Weights of a small image super-resolution model.
Model: 1.65M parameters, arch rcan, norm none.
Training: normuon at rate 0.025, 13100 steps.
Rows from block 7, named by matrix and row number. Each number is 128 + 24 x the weight over its row's rms, rounded and kept within 0 to 255. All counts start at 0. After the name is the row's rms in percent of the matrix's.
# fc2: squeeze-excite expand (model.blocks.7.se.fc2.weight, 80x10), inputs 0-9
fc2.0 059 [134 105 142  82  91 118 137 105 145 104]
fc2.1 088 [106 131 126 168 106 105  82 132 143 147]
fc2.2 114 [127 112 124  84  81 124  93 136 128 127]
fc2.3 047 [ 84 125 122 125 132 138 178 144 100 137]
fc2.4 056 [115 156 132 109 168 117 148 108  85 121]
fc2.5 078 [131  91 114 114 116 113  72 132 112 142]
fc2.6 153 [102 122 120 150 142 136  64 138 130 128]
fc2.7 177 [121 133 126  77 178 128 124 123 110 112]
fc2.8 059 [ 85 153 139 138 168 103 151 144 124 122]
fc2.9 054 [ 86 111 125 131 153 134 165 130  95 105]
fc2.10 232 [127 129 126 161 147 137  63 133 133 128]
fc2.11 135 [132 147 124 148 160 145 183 143 147 135]
fc2.12 057 [103 131 147 165 153 116 164 122  93 134]
fc2.13 128 [110 122 129  78  77 123 124 142 129 122]
fc2.14 074 [105 152 123 125 122 130  65 150 118 122]
fc2.15 097 [116 126 107  75  85 126 128 108 117 125]
fc2.16 119 [126 117 127  78  74 124 118 123 128 124]
fc2.17 070 [111 123 108 157  99 131  77 137 133 153]
fc2.18 044 [141 137 140 149 155 138 183 159 119 138]
fc2.19 046 [128 151 141 157 129 133  85  80 127 124]
fc2.20 062 [133 127 130 187 159 134  96 145 129 127]
fc2.21 065 [110 130 109 141  69 109 109 148 126 144]
fc2.22 125 [ 97 125 123  80  80 127 119 123 130 125]
fc2.23 073 [ 67 137 132 101 114 137 137 141 101 131]
fc2.24 047 [125 133 129  88  98 103 157 111 151  98]
fc2.25 061 [ 79 132 127 100  95 123 151 109 150 125]
fc2.26 113 [123 109 116  87  76 117 141 151 135 128]
fc2.27 137 [117 118 121 120  96 122  62 135 124 134]
fc2.28 112 [133 119 122  71 164 123 119 125  99 115]
fc2.29 092 [115 128 146 121 121 111  59 127 127 120]
fc2.30 089 [156 130 124 161 145 132 183 126 151 119]
fc2.31 085 [116 134 128 142 152 129  61 141 118 126]
fc2.32 139 [139 116 119  80  75 126 121 119 144 128]
fc2.33 093 [ 76 145 138 125 117 129  88 140  99 133]
fc2.34 156 [ 99 138 133 160 150 131  72 134 128 132]
fc2.35 058 [124 124 104 133 186 145 121 123 132  91]
fc2.36 098 [121 130 137 159 151 114 187 139 125 112]
fc2.37 039 [108 127 130 176 145 131 154 160 153 149]
fc2.38 169 [113 138 124 134 132 131  55 128 126 130]
fc2.39 053 [109 138 155 156 148 164 128 146 170 131]
fc2.40 053 [103 143 127 107 159 166 119 127  91 103]
fc2.41 092 [124 133 132 159 131 140 190 150 117 137]
fc2.42 110 [ 92 140 125 170 161 128 152 134 139 101]
fc2.43 093 [116 114 128 158 163 134  80 134 158 131]
fc2.44 043 [120  94 123 119 110  97 150  95  90 138]
fc2.45 105 [123 129 121  77  76 119 116 127 122 119]
fc2.46 107 [130 123 128  76  77 137 111 130 122 124]
fc2.47 041 [111 149 164 167 135 111 165 135 117 111]
fc2.48 079 [102 129 116  86 112 119 167 103 101 132]
fc2.49 163 [129 112 121 144 132 133  57 125 130 120]
fc2.50 053 [ 91 114  92 169 121 103 146 114 130 130]
fc2.51 103 [120 126 119  80  79 133 101 140 122 127]
fc2.52 140 [130 126 132 139 172 129  68 127 124 119]
fc2.53 156 [126 135 130 179 144 132 180 136 128 123]
fc2.54 086 [106 116 126 122 131 129  61 142 119 108]
fc2.55 074 [143 126 105 169 148 133 175 152 118 121]
fc2.56 051 [131 129 155 166 154 129 178 140 112 133]
fc2.57 103 [119 120 126  57 136 134 121 132 115 114]
fc2.58 095 [133 126 133 182 145 125  80 120 138 125]
fc2.59 048 [158 114 101 108 149 122  92 168 129 114]
fc2.60 087 [106 132 126 134 151 131  66 119 150 113]
fc2.61 112 [122 142 131 162 159 131 183 143 120 120]
fc2.62 125 [121 128 128 146 146 127  58 123 134 137]
fc2.63 041 [143 138 145 101  96 133 119 181 133 149]
fc2.64 100 [140 122 112  82  77 131 122 143 128 112]
fc2.65 056 [135 132 117  79 100 146 154 145 138  97]
fc2.66 111 [109 114 121  79  76 132 126 124 123 122]
fc2.67 048 [157 111 141  70 144 139 144 114 111 128]
fc2.68 036 [105 130 125 110  97  87 126  86 106 133]
fc2.69 077 [117  97 128 124 108 134  66 139 138 137]
fc2.70 091 [133 107 118 126 137 130  61 135 113 111]
fc2.71 068 [110 114 119  86  79 133 102 136 141 124]
fc2.72 125 [125 117 115  78  80 125 107 121 132 116]
fc2.73 082 [126 138 129 142 148 127  58 119 120 126]
fc2.74 217 [109 125 129 160 165 132  75 135 118 121]
fc2.75 087 [113 109 123  81  78 125 122 130 122 147]
fc2.76 080 [135 135 127  77 133 145 169 138 103 111]
fc2.77 096 [122 135 130 181 177 130 143 129 141 130]
fc2.78 078 [ 84 123 144 135 115 125  83 130  94 140]
fc2.79 053 [150 141 113 127  91  99 158 138 161 152]